config.yaml
gain_aug_db: 6
targets: ["sound", "group"]
norm: "layernorm"
mlp_ratio: 2
head_dim: 64
drop_path: 0.05
experts_per_token: 1
subsampling: 2
pooling: "class_token"
batch_size: 128
Rows from block 2, named by matrix and row number. Rows with one number belong to one neuron. Each number is 500 + 40 x the weight over its row's rms, rounded and kept within 0 to 999. All counts start at 0. Numbers have three digits each. After the name is the row's rms in percent of the matrix's.
# gate: MLP gate (model.blocks.2.mlp.gate.weight, 320x160), inputs 0-39
# fc1: MLP up (model.blocks.2.mlp.fc1.weight, 320x160), inputs 0-39
# fc2: MLP down (model.blocks.2.mlp.fc2.weight, 160x320, transposed), outputs 0-39
gate.185 042:539518489556437502538502507519467418526437484447505514412552558475437423497495469460512532515475461414561533568530498529
fc1.185 041:508555514516452400547453495455490502474442513501518518499496571492550523515479535461488446542477415489523517482398422574
fc2.185 040:531430458498510489555486560557478496530413516475451487459456444404487501580516466505516472561552482518550494486409474556
gate.186 119:533523467554600461515411525551505482473506496489555509450469447546448470490590479498484468491452500545499481490542514498
fc1.186 117:469451505474495511515548496461499560569455530512484457502572513448519528533425483439464553580487490459468475528497477518
fc2.186 110:480524462475446562428528498499385497452527459487521473451537558509474491563486518474442460546514502557501480434487475525
gate.187 095:458520576538443466521506416486513510419601459460487481464511470527591550516535478509501509532496522478523544530522529536
fc1.187 112:472561530507483510510591485461521522505527481489472441553579486531495507494470518479472509397510566475593472485496500511
fc2.187 106:573410553522487474456476480489547503457484505532583517526491455519536523521506514491506527520443487556491486506527458550
gate.188 090:462527479472525526535396460525505463426526537498523477554513489548520560449518508527462418477496482552490517499438473524
fc1.188 083:561476515477496452521480464458512472418478498424527477482592512518599506478477494549521465523550394481588495591526523450
fc2.188 093:497487531528513469480412511522454563538516473473482427420484493528492502491501454570500467485475531501503531504486484522
gate.189 088:537418543497589435538542523502482547456488462480519458553518458499442482437503575574410494510487518412472469471467531478
fc1.189 087:495523519457541479501489487547533441392444466509517440485561486533491541478468517514563481472535498497527457467518530490
fc2.189 088:455438430506449444480546552526524478431468532568498431505538541510478509482506465492493476464531511551491496530484484554
gate.190 054:559521517445548510505556586530560495471536474442455495493580521535576447524502467458521476558470512460468436491444479542
fc1.190 059:520561504490481480524487471440528547496521510497445480508515480561560435516504528498470474574487546491443506413476542555
fc2.190 058:513440425560570426452530497466451532528466502508456544481523477577502486477490490497555573460469510543448504507493520491
gate.191 100:491513421539436485513529497523526541485520475496540456494520542517576470517454485545532522533497479423521457490564498569
fc1.191 099:488451479465519487508471567511532429531567542499435496497451500529493490514560475406479482528418559462470458507522560524
fc2.191 103:508538507469542472452567517504586505488553470467428490475503519474551472447479544455452508516471495470445475508483481478
gate.192 069:490456482469490591447452455472473516481507442571488558509531483531434485500473472487555455544450457463549449494504436490
fc1.192 074:526494435463515469406493519550491546498486535492582528553521535481491550524515519445500470474550461433481650501481496491
fc2.192 078:416504484479572512498463521503503496510514519520510486501443474466470565425547506541523523525485424505496457440447513486
gate.193 092:477527547544485513511456489544458512508460524551522447487551520524522500565477461538556458455517453463478480565481484523
fc1.193 105:511544487450459529529517499500542500481587454463448471470441561501502543465508558486535428553494519524545541467499559472
fc2.193 099:476503495504560465527452560419475458517528562536463435541439488447503419551549530553493482505507502435572564521586490450
gate.194 106:538572563504457501583511501456486452512518573447451470510425486477538571453571430463471532522471489542497455458430479538
fc1.194 105:456560552471478514508490566506587471460504500450507504531523585547511482381569462448486585514560436497527500454485465450
fc2.194 101:451552572575550454511457515510549524542482530530462492482453494477509528442415517534480520478512437514501494445486561515
gate.195 105:473497545530507491635505480541549479498500508478491452501474500428519488504518474478413541499472487519463478411434592459
fc1.195 116:573479497430527474435520530469431516495541509483483506536480495524453523507507505476566472511551497530481441497557486520
fc2.195 110:424541578454442569509434547510537492517508518568464413505526514542540451460545416565475496466502545566485501504585471607
gate.196 099:603497553497567506487455461589503454532474556431533497516402509461518490528538486419581507491536484532467464450486495567
fc1.196 103:483409481474517492569426503503515543443467446497485451483507546494517549572473467527467473433575492435494463519511540539
fc2.196 098:504512548502460486404478448516435474533398562468516505413447448538532480510432496562520515482465538547486479525500410516
gate.197 120:526523550575460496478527526477529564448484516554443541593478491469495490491456426509455452459409419489513469520459519448
fc1.197 114:487500512526552441582546483519553533507487433537475555428589500569556522519477462539469522524588485515555510508516511466
fc2.197 122:475492498448523464490488461426527530563492530473510483557495564549570446510378543493458459522504530502501486489470430561
gate.198 112:517515513501469556459470508443478534520522461534522402454506464462445507467479440498506473501487556616473510541445522477
fc1.198 117:489436509473558465540530409515475493508470540407502560499484464438494540472477508497553503385525478552513479476526510441
fc2.198 119:453464469519424468485519546528513559522466465534465394543399476526502431507456463433484537515403504493535541594467462500
gate.199 097:488498535543498536456440497529507549479476474537500521502456477472544496552472443493547502553509497490492468463500524503
fc1.199 116:485498531496525576495414463518537489504506485469504483553466393477512499476498506486488556552503468437418499455524494467
fc2.199 105:528516498493481510532448496597524498535447509518567456516409478495521477453551544434535494573550498536541513528465559522
gate.200 105:496499528435534452451558459452469525537373523504520434517506437474532486521652471472558521434477529542501564512540527489
fc1.200 109:493540539414528585441532446497492568522466497488561469485542451533483429505522503420567576494525524475476492519477467476
fc2.200 102:491535483551428422488503484433539527510490463535553545499436567561464488525506515486495471528523523446516504510483558457
gate.201 103:467508540457438419527493478504548482499473493530538521569532481462460554492503444478438480466514552580538551559505467497
fc1.201 106:491475479481494511521538514556452578489496458593410480459469465504481462540458440544504526483517511459492504494533584484
fc2.201 099:508438506450433492518467523526535468580512521497580485499515550467537505508517501526465459490506447544528459445563437491
gate.202 109:487456502560530493510581541446553516464470501515447489525512502475497501493513435598495480457517474439481535480518543552
fc1.202 104:474524482553450466471520526569477500487435509408503558506534488493473511556559468536562441511521463569535489474445502507
fc2.202 108:455543530538543549487437493498541547504506534474549467506435518468569452406555511488483535545520466513417515499497449543
gate.203 058:567499489508544570486550530579455526465466490445527476473525440462487543501483485502494497488528488519538540598486478527
fc1.203 056:495521496499431466501499481479528526526467403465423443494556479503489513465450463470386524549513471511487565480541571525
fc2.203 057:471489562550549504468506468483387478519489477532498504504509540483455468439516470480465536491382451500514502538454494509
gate.204 093:434519535545490474531529418500508463485499445574507539535502511489495441533516458515517484440507458482477481546414518510
fc1.204 087:549417507537503466553546579494421512538483515465566473527499451519460569516477438472490521483516522479515554425591449465
fc2.204 088:415568541415450477570539472492469524494525456455494506472455533515443532528484449487491487516501454471519503489516461490
gate.205 103:487558450474467504472498512502476484482490473557518471530602488539455507421494524502543517571466529521527440483533489511
fc1.205 101:523506568510506487541500539531516540478473470397535485521561533447412514526486495440593570429516533471496501513463461463
fc2.205 109:492440448482518549431564496483557539487579483468500511504469437495488445501518371535535441507493490544522562469421532463
gate.206 082:498451544426496542467534482464512473506454530458492511495512459588460533528495536575426512503457475447521486495581520640
fc1.206 083:513486479506556541500546568548507489561495554514492484506529479534470552457486531496468506539479473477585448518500566514
fc2.206 077:542470438552480486586494489525493461482470413488520578498556567450503490457520482494482505496569518475468555418473490484
gate.207 110:481451534550514511469525529548492443478489575470491465457459529456541495427510540574433526390422553499533509514541453498
fc1.207 109:517555500448585523542469545490530494441472501518524483526505513524474426527542492390524473521510556453479457536534568532
fc2.207 113:521443536458461577513481442486500556529497469487473474553531517554485444534495543496529540517495502450459504479451593520
gate.208 143:537476426483511557500510445517540480517476502534567461418548510518487505506530481546513493514532494540492437538435485462
fc1.208 144:449507448486540528526428484552530502480513484521528435453543494560487504478509484544507525530477495524461435502452508502
fc2.208 145:557486480566509539479441503488482524474515506565513461446511452511431529527517503564504495504571503576528486496498496461
gate.209 119:467518561477557506477533509454563460473550490450524436492575536510493506547452488471511494554532516434503423479484484525
fc1.209 115:381572508457504507458506497426493482473550464514584502537546492445455510512453496455496521586430498477471510484468443549
fc2.209 126:523511555599517536442551533453493522519495473511535503530505480443484549465531522477483391538522471538521521460502475499
gate.210 116:504496506533508451471517431525479498602432479463478528484560508477519430568531478559472493471490536505528553522527487445
fc1.210 115:479456504444438446497522484518490537467466504437552458468499463419531559542553503450528458416489495500447514496444611489
fc2.210 116:480498463473499560495510518505522496484617464527493580457484491530498467522498537548469501508489460492510407460516548528
gate.211 113:506501499503569463490494531492519530462525456555491531409511540510511499481517508557460504435531508462522549468529458485
fc1.211 110:458519554510440451530478473459549524339522490511619532451539529516480520520439531441512472511513452513550569494468543507
fc2.211 103:511517459478472530415502495517471555520481516487496517529502478475512457480516540509429552433518515510549499485481581537
gate.212 111:443510543478488507486522445553531483536514449449529503571517532472430482522563489459511438526511493482547457528542505470
fc1.212 117:530479464470503526549510536564516492513561585581509462459449493540579485517453530547454543477486490435513542421541487466
fc2.212 119:489462519452518453456558551557521411535471475558528536472528517412510507517568556515487523503493487530495462451571447509
gate.213 103:550465473476517524485512456587572470474472521514510458473452471497559494505423524491477485537439563532496556452516451517
fc1.213 109:488484596496511478460548429493485474478487526477450517543485502546479462510597507464543487476510445441488413510465474522
fc2.213 099:519541525547475473436533487545588557489598597442419503488546499483501472495527485456445442560515478528458502488528505482
gate.214 088:511502459512464476530502569517468483387472474481482466535496475530501535465442540521485487485558450447472478482509515437
fc1.214 093:444451467522567495487524525465463531590576542512452599466514539483531508544451513554443498480570526485496510453509467513
fc2.214 092:529476538466519481472520521504500557464481515527536519577454492457499469503461507536534436454515516437477513494511527515
gate.215 087:534469489448453459526573439490509445491504481493494485476462440539523515473453539438451468495497483588455498488376513597
fc1.215 087:530497579546398479456491443514500511518569414538445481446513486533469570556535508446493502513495531582497469552502570515
fc2.215 087:450535533535516475511502509505495531450457495465466539543488481527472437481493525567573434485459455395480556518516470505
gate.216 107:565447486493515565549536477462506477439490475468508504562438400537467471472452423484506537433447517542499457502528529499
fc1.216 110:478470476541464499486514415521513564505458530469544523512534562514486541509556524515500532500466534485483514470514475501
fc2.216 099:548525502501465530501573525491440485545553474490485461459443496515519356561515448503519482495522484566447503421550445486
gate.217 122:518502517534577499501525451489517445473392507546480491525450475521563538526501497543448520507545518551503444476525520527
fc1.217 119:524514467490570480499552430493522468506531560442423498493505454508539474608549509559499521467593558565464481501535502514
fc2.217 115:511491553572547498508465599455536497519432504510536511504531537484501513506517466506545470467477491465587483498465498462
gate.218 073:498519443551464532453513536443505510518443471565606436522441422502466567402567537466573490514509553467510530477499446549
fc1.218 068:533593525411478493542481506488479478435485518483505492500470543512460486515481449456516479567527498460572432527549520439
fc2.218 061:549558524484553491503489484385476509473544549504532555498501600522487510508450472486452462577522448464550500501497499492
gate.219 088:474491524563505504502530484556533537513540502502514544507497451582451462448530405521551553498551452543485468526530497511
fc1.219 096:531505455538542466547496479540498524522472509535511547516476555590535434464480444450577486477551470472503488534534496583
fc2.219 094:423533497525403477530478535426465508548519499501525486463526567493484534532528485560490403517505479435482484505529539526
gate.220 122:447508435535421509510467514483579455464419536540503571505442518497519481526515484517488445513510432515512493476523566498
fc1.220 116:498507514463489528391571488475459470542497460494514510505570485479418519548511496425518483532465534517493518510428458484
fc2.220 119:437494545558441549566524591543543564476525457466533569530514548544429526523498499501526462454466548403419493461514492472
gate.221 112:542532567546517563495503506527522476506500449483434547559530478456466538532448482500485565546451437487430516528430530486
fc1.221 103:486518462458502523512575501483520465498480556479450540479408490510479495463609531530566526445501534525526520483502396528
fc2.221 108:524433420465481470438468516504493500509514526468543568480478544524549491443536529471506450536537500472476500497485471509
gate.222 095:453505522512530506492503414512517456580448506497484534515497500549488508530500457494586521491480503520503528463490444471
fc1.222 091:509501491451524482479467471515487494508497523481458534493489496582575499468498445490579513494496503499497557482475472468
fc2.222 081:527450541488464559512438504494506570496506464476551559534511403544490434527508497509511468503460529451521507477429540544
gate.223 105:436498473438512480462471484533425540510534516565554514533396543533496530486521469449483448512510453438525517477511524543
fc1.223 103:500561555554502465539575485424540435543481514502478429391536489463464496489461512510553531486541539486473472510477520498
fc2.223 111:459519500495477534534526515494488463509436523506507449474506464545518430480485536494470497482455546558515507518472492582
gate.224 103:535525416489494550456533535516463477584530471453500450555532462387527479454559502522520517535462486431507483483454508495
fc1.224 104:392464541515554453488530482497548484474532521527496524488473576548525495578516464507488431499501483533483504501547493495
fc2.224 094:443520432574529574470570500503420477525469527510545478455537567491500562467507512514493483508524506469507508548534450540
gate.225 129:470516483373499493473480531498435530520557555473570459492465530467559480532568501483498561463456513483406422540502579501
fc1.225 126:449492498458545496489498529531498556531554584514554451521470512489595502488576481555527537468483462457449446540506539491
fc2.225 119:445509513545463521493498512515479544480539539514494503490442444537505560449525601485566536451566522442443495515476612488
gate.226 118:546511527507530546388468577492531453403559523492515499496429469496514493529549449488549400433521535486489482501477489505
fc1.226 117:483506471545500498461577485502461531554435483508436605518502526515503539461506478533452500553480532498480534536467496496
fc2.226 115:473481471531491506430490523541424517476513500538477538454521510511533501541477542531490536524503489508517537440489556546
gate.227 114:495403441524510589439443533494520465517552573472492440466556447577475480608520527498421450475472430492464475456521558545
fc1.227 112:475397515538563582466453519425506465539535546467459548484548451553464503540508515500383494421497433523532466493529564508
fc2.227 117:492516435511568509569563486509514446447543433570543439437499476506475466517462518529525488524504515478469553465457500499
gate.228 121:494493518558507421553487528427507488455451454395496523580496571541507554448513573500514505496549488496494592486496509503
fc1.228 119:489426411531404496431550520545442515525499471463569507514532462599514515532539489463507418511481524484499553477428591543
fc2.228 116:501426511529486420563533533515499475499495460539570476519498459490438394438528504492515566443522562459506537444528556577
gate.229 120:560461487482458536456571487467521481441445450525517488531584465498503524490487465514546495537521543525469479490480558496
fc1.229 114:535474565520403436520476475495532506451485506515450565524499422520527543554492428485531528453509470521454458460534456504
fc2.229 117:514552446472504533538415532544505459499477479514505492465496547621555476451499577583486450499514482476419482454471525483
gate.230 107:611542528522490453468493549636476468514480523538539478453515453488491514526503521532485437409447466572535536455576413449
fc1.230 103:513488575537476494491506566545405489452537538432435516457512462480476507434520545552517489419478444601519498475519430521
fc2.230 114:566507532562572478448508518521425475437491623499535499456523556409497584521551478527470442464498491570485506559435471518
gate.231 114:480487540546523478516521518490598482465526456521454546474494603460487495474439513444521528523502538510526593473530473472
fc1.231 118:542455448529425502464439490614488550519560513576551429487469510514546519486498487550512603513492427534459457459490545481
fc2.231 112:511545484417507486484441491450468448510534535571533488483550474521495566519481463437578467458462501401459464444552483467
gate.232 080:508508466485511423547453477502509414563546451496515493526511507537544410445545411532447556486502555514443462564437452548
fc1.232 080:547402495506499481479502566467486473481413515467545514482470463523494454507459454527500550492522370406479561385546513514
fc2.232 075:400503412520499450484451545454564470527442539489540470480488448529549523539505496510446507521518469569504571548468557533
gate.233 078:483498561514495509592542497554533537544496481493513511530516517432415507487452529482540542464444515537471491527458488520
fc1.233 071:533447561503576412526508482497534462480474525532492523481522526493538438498445537513534566459538472486444496470522539457
fc2.233 072:516501438546525495540552422423497474501524466460409485548490473501514521477504549514460462541485506522539468534476577588
gate.234 130:542462521504520438526533517499548458497478512431490416520464508584548472474520528501544491504453519488457450509533520583
fc1.234 133:534419487484452465559512514540524474456503546463482451477529507588528525519490557542519584491469444477470521537453502537
fc2.234 129:456504498507412456492565559524570475477504469478550468477457500531442490496499601481513525519542483514421451473516524462
gate.235 104:499518505537478525525551510535481489442485475519508404502500424454429570509460499429548477460486472523536473490447552477
fc1.235 100:535472546425534539458513428545515546452488467540457473528482416488455497521483474456560444490527492496428468524390551505
fc2.235 108:492598485585438523471509538469499451467464470530457478512523527479477532554534551489534507526517389424498453473443502479
gate.236 083:559483460494493490477552470518582449532493502513576479466556539471537460501439534511553531518462456528472521502445502527
fc1.236 076:500522500507528478535466525520494506564507510538492503453442485532426514457575452425463535519531476490447523523487558374
fc2.236 078:488583438536502515453458514433489500532485430544517549492545520485451483515468463585520456522490460574460455488579476529
gate.237 073:470470464449507561501549549456489522563521477497433540498443466410527481468541489511533510472588571548562486534527466534
fc1.237 071:522568514515480467518521419493533464460478507506411467534547559543516486505456571509460495461559418488474562508446538567
fc2.237 080:517487542456492445515494521454485499465515494460555512547515491470458493511506457558496520551511539495625435437439565494
gate.238 071:476570505595450469481558532537522495497546514474539445493533565549591484544530471612527482423475460536538545454466518549
fc1.238 073:470466511513512530505574556519522487505487491466556474452524537474577544517481488525533528472486515466505533405459525563
fc2.238 065:465484469515450521503480503495499463530472447550546541463544376498510509491509536431478497543539567465525526516510488609
gate.239 083:511453490462535459538482512507431499479490528559546506451443479460500391483489562505490514471522488486479536526574462513
fc1.239 068:510508565500538506545554497504574453527525493461441498549499455531548568501463513487544549525478579475553438465465466477
fc2.239 072:487519462494478577483514486458543468487522530496513574473433377533490480462531494461459435427496487399499488505511476507
gate.240 115:476511477523423560452522527474571475483534435565521492506481519491566515474462489416485499450469480436519474532535470464
fc1.240 121:521512507494480526425424489443517461477507500506582446505589517527518449504518541444488449484481472445452476462509515507
fc2.240 112:471577523475530502516563532466473497532552563555492460451453533528496545502477561513453492490436488447505519507544510525
gate.241 120:523505576438519479503501504496505554499442549503616566501506544438571532519520468507519525477434518503501465413530510507
fc1.241 125:434485519499459531558498484454485491475482468496442489433547553524471529486524458452574454499456502461459568512458470525
fc2.241 121:474507510469495457518515573527526499471522444529490509461459472474442540529451578551415524447443460627447438485524533553
gate.242 110:489470549468509512530531458544468504504460481499473447482481504472518507496516485447511515527502460544498526488466566424
fc1.242 110:586547481501569553502513493497460515512520428536586527485485498528505529488522500456493462475505432434502478490503501555
fc2.242 107:512494526503514513529476497470512452484510543498516474515497415487528480555559542519566494508449539566488581513467539444
gate.243 048:426506546564482506509506410539490453497522545545525414537496460461508534453551502483607490544419508500556496412451424537
fc1.243 045:502408440505558519485526506505515541532477475494418518568542454474571600462533524505494501454490453453444504521524548529
fc2.243 041:426551537509507514500520510510526503518514547478506488454536564605455502512489536497600496520517488452517553500563471452
gate.244 087:484481515520490502473475478461530478522474472464533481523527456519561462535428554498455512513406472430413461546532570463
fc1.244 086:504552503448527489528453534535517448502536523440503536513549486467489523544499474493490475497411465501495500578567593579
fc2.244 081:453547545528510515487489512511479498507507427513477431482510509499526572540461506473441453535438509556488443508543506470
gate.245 084:549456552519422556472588491509587508431541486521525460463481469480504518512448480495515517478473512521562505496474449518
fc1.245 095:543495529487498486395588406533565510534520519539491534504534419582505521480548524498549462451506573525456494463506500445
fc2.245 092:450457489462505480528490443540539565462569533498520546437572495534472444524452545451490518547472509511480478542490533481
gate.246 076:557486525534439448523545547524511483482528521521532546487488499492576506503516536494508498568577531462486456488526483540
fc1.246 076:548391484495446503516535505458518473454423485473508488494539519525582502505488486562512488506542513534553513490520522490
fc2.246 070:502484547506572488497508477488461398515459514449495516507501488575516519486538549507460509514535391504480465514518532542
gate.247 086:545460466458488446521542530493493514530493508473534442490405479445523505560532470514578475489484527431535475467528453539
fc1.247 092:451513455473427441568461440468462511443448554474491469531453502475516487481493558501528478523507470588560479460493462542
fc2.247 086:536473462549484517478460410422463510524491482490450513515501456456512476484503455494513599466473518552513557458487452526
gate.248 123:439455541458496530471501518563598462513519584469505459506492607520493501439575469438513574450461457445467548518517461418
fc1.248 123:558521485492503421555501497409470529455520430584577514487534496515501478518492507517444462493486532553479470537575483493
fc2.248 112:469464505457487586479524442522468588504548436457512487534535562432531525527521532544465496446505611495494540559437442483
gate.249 082:568496485391547470450543511520498528539483441521508515470487515472570436516429435475571467492518484462513527545492471528
fc1.249 075:529516538426608459525515561524442534504418473451570503492501481473519518559476471458537473466515494455520499478455456480
fc2.249 076:485520492494530501491504459491492485538535473463480525533587608591522550431467519523490572556569507466478485488498562499
gate.250 095:582465521532456474510450506525502459514448502470523526475521485502571459499561436492480538471427452520467518506503511569
fc1.250 088:581522514530563556544484452473498561525521482544495460568533548426468550505471525484554488487544509491565521512516471386
fc2.250 096:517486491468570452532535467600504508476600462549521579487475523481530483565510514481514481442516532492467432496486506458
gate.251 108:439496535541483519477537526464521454458449520526519498530515523494536453531468402570486534508481534532409515524493529493
fc1.251 109:445541510510517560484460529492465428504500505503509459590528524505494459499513446565472487522461437476451533465508523498
fc2.251 122:481492536580474501463496496430448482549452440499477502490435490492561495457476527498468613529464534515511524462463612565
gate.252 089:537435502542437487421517505457489417559561482572500424470432513511512526527561516476473554458523543472482521525517498513
fc1.252 079:429483482491451465439518482453507467551536525554455522493439523497555473517539519501492500451546536445537521555517457425
fc2.252 078:530535518508517466526514549527507481555471579507499498555499460584474360480487586525494535474492496500515534530440544449
gate.253 112:526511505574458529534547492555610513509469528463425452518596463508508464465456513490497488501447481558540547478520503511
fc1.253 107:458524521575450544532496541520567477557475540470439425521543432521505450479515578496480477468525460509494519547491506532
fc2.253 119:535467472557476463499542458494479555507432468467533497530535547460466515463492539490492464483515573494474573506464520552
gate.254 113:500515450559508491548509433479468537477451487445501481505555463549482458557544453462587472525449519511531490496532420428
fc1.254 127:429563531547509462523521443471561539471436445535482521533579442528440481531585465523554430441542453503474436509489496491
fc2.254 108:491510513527571509528541473510448526535472593515538534496542523523499469478540519419454509544534436455502524527510473592
gate.255 102:482486484570498432461557583471498374469483368427551494502463513539556456531512488527489511515461463439500512558476496514
fc1.255 103:541492542462541567535426449497460562530482566482460505464514482447396551471507577423518466492504520524529522439451497397
fc2.255 109:478485566471478482536509416526486527478512463510481502478537539502512525513490501597495488542510476458444486466539408480
gate.256 116:481487518528453492507579444465564513536565469479585503510516484524600552484529474526480534521518438450470514489524479452
fc1.256 116:509480423528524535451476492525434443502436458477446559519511501475526513446523448478523507500498538511463485598525492592
fc2.256 111:491545524511514459531500577422522445513499489590459464536441449511458476526602517462447489522455483468493456537511513497
gate.257 075:550494525449480435554469494469489432424564452507507511500471511486434554524489455485510518507494585500458544491493450487
fc1.257 077:482521534547538503521444599488534546503449563455458501487501478466518505528490539499485540544478525538460470502496499505
fc2.257 073:509502471453570515459510563431497417519459415471427454455489540520499536495497513464552527539474496499444552506466494534
gate.258 119:507471469523459506514560526509446523509445490560446425500555517633441533446495468446513442504459477416451522513515503547
fc1.258 119:498541485485521569499488454477504529537562484511457510501426460416504478489540487480573501497533452537534470485447449454
fc2.258 122:489567475486501534492467405511540513475541565470500460541449496461558546484469502516551498507427510428543505503490399496
gate.259 118:475444547458480483513499514490527449543522593521478450495455508547535521466512459586522478509522409465476556485551506507
fc1.259 122:452529488441530551490489493502467489581480568508492497607499531488546475517546549454542510531469488480473370505545507483
fc2.259 110:518486575543524502529414555597528532461460536449528472506503503500502522442511467432472468504452521490458530521458506469
gate.260 111:500455495551476474481561524499452528465566520499447447482497514535547497452464496530475494473492470472480584477488451536
fc1.260 106:503527502493535539483470501516491473472486501483517514538498556530474478446485529527533529523484491503412444508459495501
fc2.260 106:498533537435489438527442486530524555506447467482511472557495468535520499580513559427513603462535489475438544520479531511
gate.261 041:427517477530494479482454547510568491465518436531534460461505483451478496392506455472476527500524477498541539550453548522
fc1.261 044:493480495542473532553597530531524499551495438566497561471486435454515460451486580584536502419570498448428471494458488528
fc2.261 042:460447523482509518542529436544480511521421475534509520525536525522510538503497517493581451472526459456493462482452556553
gate.262 106:481539579498494522505455520509540585505546586507554470554413479500530542478460521433473527479530532500502483420529476424
fc1.262 102:507513493449536554559450523564520548481527485493547498555544537519501469508453515469503545507521552474568461380596460471
fc2.262 101:495447457447442521512421521508549467491465523511537526523438545555537494474569515568496507551436413491560470535506543522
gate.263 093:522544525517535511556554533526575488452538556462511527526550551489493464481490489442552446531575450498527497488528508515
fc1.263 098:541530527499455501480527537453505530514480476516431471529510451590480395491554518561485500512474486466481478552532497507
fc2.263 085:482490470539498427510540482429504495538559556457457517529569568503536501463423495441542488535493462536453473571549464579
gate.264 134:465485515451573470443503579515482487514445452449472469499521512476485571581460497555512524506476488559437447497499553548
fc1.264 141:447570497470531439437482577438473550493485520446552488529529525452553550558463534568501522468466489496466458461491497522
fc2.264 132:452532514471476526434504608490468548535526461502435457435468514459494476608508559510507493529458504525509474453462500531
gate.265 113:431558507467555475529533513488561517493546501476535397487551527449641537570481535462454518508538488503490502555443550514
fc1.265 110:502422508539527475509478479503461520497443492526486520513480462489347456513504459547534458478492552517508489492460466518
fc2.265 114:473529451482479492507518504487532461582501556459489501524540540457511587469489486489493475586472506511408507530550470414
gate.266 126:476541520432534471510516519528557462523503436486526547465498563463481489565504494501463469508508536519506446475554473447
fc1.266 131:511505473544458491459509460467452558481504541492465449475471453485504470457563492494482496522468500477457565572451507508
fc2.266 152:449473507570482518514530477507498523527493493454479480511537466537467531525561461476521488496472419455504497505520489511
gate.267 114:511434553467491473500520495556524480469509489546487504546551438545543461525560464466473475487456551492483548468517477476
fc1.267 114:520492532442550541529555513570568486419498570466458532515493467492515520527512520390513563503470495478507474433514519525
fc2.267 111:543509567483518445466507508464547503476563618490477492440535555502524469475543509539501473546533536495462532600480491506
gate.268 128:482496579499505493473547503548491462562512525560458497530495525536503512461558502492485489568536489479509459477508486513
fc1.268 111:524551534530586517465621507481460523490499496482519532513542507529410500542430478455508463462460566501525470499439502484
fc2.268 113:495525468471511450479446532478525547462495546492591554422539519534491461501554465450452511554501544476532502504544454501
gate.269 102:439471528444496490539474566560461547499519470454572517418465474520513483511580450536513468505522529517516473462415520481
fc1.269 115:539494508530415531452505428541464500541425510541525470524550529574474531556500460479542492468467475501479468478588509510
fc2.269 105:515471502525378553471515477501529472499503435485488519533506450486515478457515508470554483539447521517479462441432498462
gate.270 105:558523531505494451585501525465507434486519534468493491512469473469505577416455523542509498532556495477510526493522509481
fc1.270 096:506527523453543438551450494482523462482509560507565522535469492472501537489430518541486507506530548439562463550520523492
fc2.270 102:489447540534525480484489574529431447544607531564506433457474462510495468485578574467534494506475432534498465513451534532
gate.271 099:527436470476449454501543481506491500551426440511550493534488536542535555502496492504551527510516545465523510479525415507
fc1.271 095:431546525476492529486535491521475488510587527498470512459485452512354425446503497452488497485488520496461473529478540465
fc2.271 093:459489500517559502468516550513565547421490480474499540537577510443545464528445489496436439489491508492485479495427451515
gate.272 090:474383424539529611446516519483472456456459512529515475520519481487557469517505432461487553500473468527514511472544479457
fc1.272 092:513459458555484444424494511478479474464477488550532452454590482486584482484503430472566516466452454489460591496469489480
fc2.272 082:455527470484517508493517496394576496462554443442510490488494595552491470511463557552530549516476473514455521488558416452
gate.273 063:526595461474491512503436438488491520445539540533481538517559481491479482423493497493522488552488473504474502438569515521
fc1.273 058:537483531575438538560469468459439492476496532531484500419535448558575480457488496447521449607607528532536449486486557522
fc2.273 062:498542510497553514569454540463545490516434486543558431449508531629541585549507587537436467496500472489463479525541538498
gate.274 117:516576492490485618536481502558510415490487503453487517508464516511479443537562487494520492477356531469575506546502518525
fc1.274 117:527528484465407506441377426505500455540541491500524465610470522492532436468514530477514609552446517537428467527504490535
fc2.274 115:536511420492517572544493518526521466463519508555581485557492524482504511520511486489460545446510520498419490511469514538
gate.275 109:520456548492539565479518486620507505546518467513511543517495491471461479474477455487513516412571499432404482503553391471
fc1.275 102:528486546428529437522461531505476463537534506455511504423462541525502501531421497465457486543448515520518519550521538539
fc2.275 109:404522535455474477544502508596500470556615482482598424539466449474563494524461462544553519508509491487499582525520446446
gate.276 128:477486528552519482533534514549523477503499460505515502503515461460508550410532494504523475444483548520418565500455514575
fc1.276 135:532525498415504486480462455481459509489482520489485536473549545527469461585469468521450517500480413500595539498508478395
fc2.276 137:550496526428549543446435530492445540462539507476528495465426480493522558541443452476480462560457461520613507542468483467
gate.277 065:573494443475498457498535544509520509422512522496529386526468492544521515480475502532482542540568492460509503443485483495
fc1.277 064:525498478464448446452510579543454493422510502566481486475534481483549502487462453522520520519555461491458493472493551481
fc2.277 068:488448598507510431441486483506567494525551529546510401529457499506462545526503537527429491545564566558473447595431514541
gate.278 099:478539505517511517429518481509540477518485502463518521520531542493557562464442547457469449495488575476564529458415515468
fc1.278 097:466525553561540509499608516465492492552450536462480486501431430524563520513467480525477543530532511492562470506501559474
fc2.278 108:488508488531510510453443464532470534487496447495484478522513545531442475554456518500576491579511609512481511552516478498
gate.279 119:410492498511505548368524496455509483473478519506547506561557515510487459530524443454543415469524490553551436500411512537
fc1.279 115:480494592502497513519556475538472557514462499448528530483498448528500558479482500454527529518476502427460491563483463550
fc2.279 112:418554504532490522498503508504468576494531522479540555401512553478498501496519491429585497537546549434458434461514475463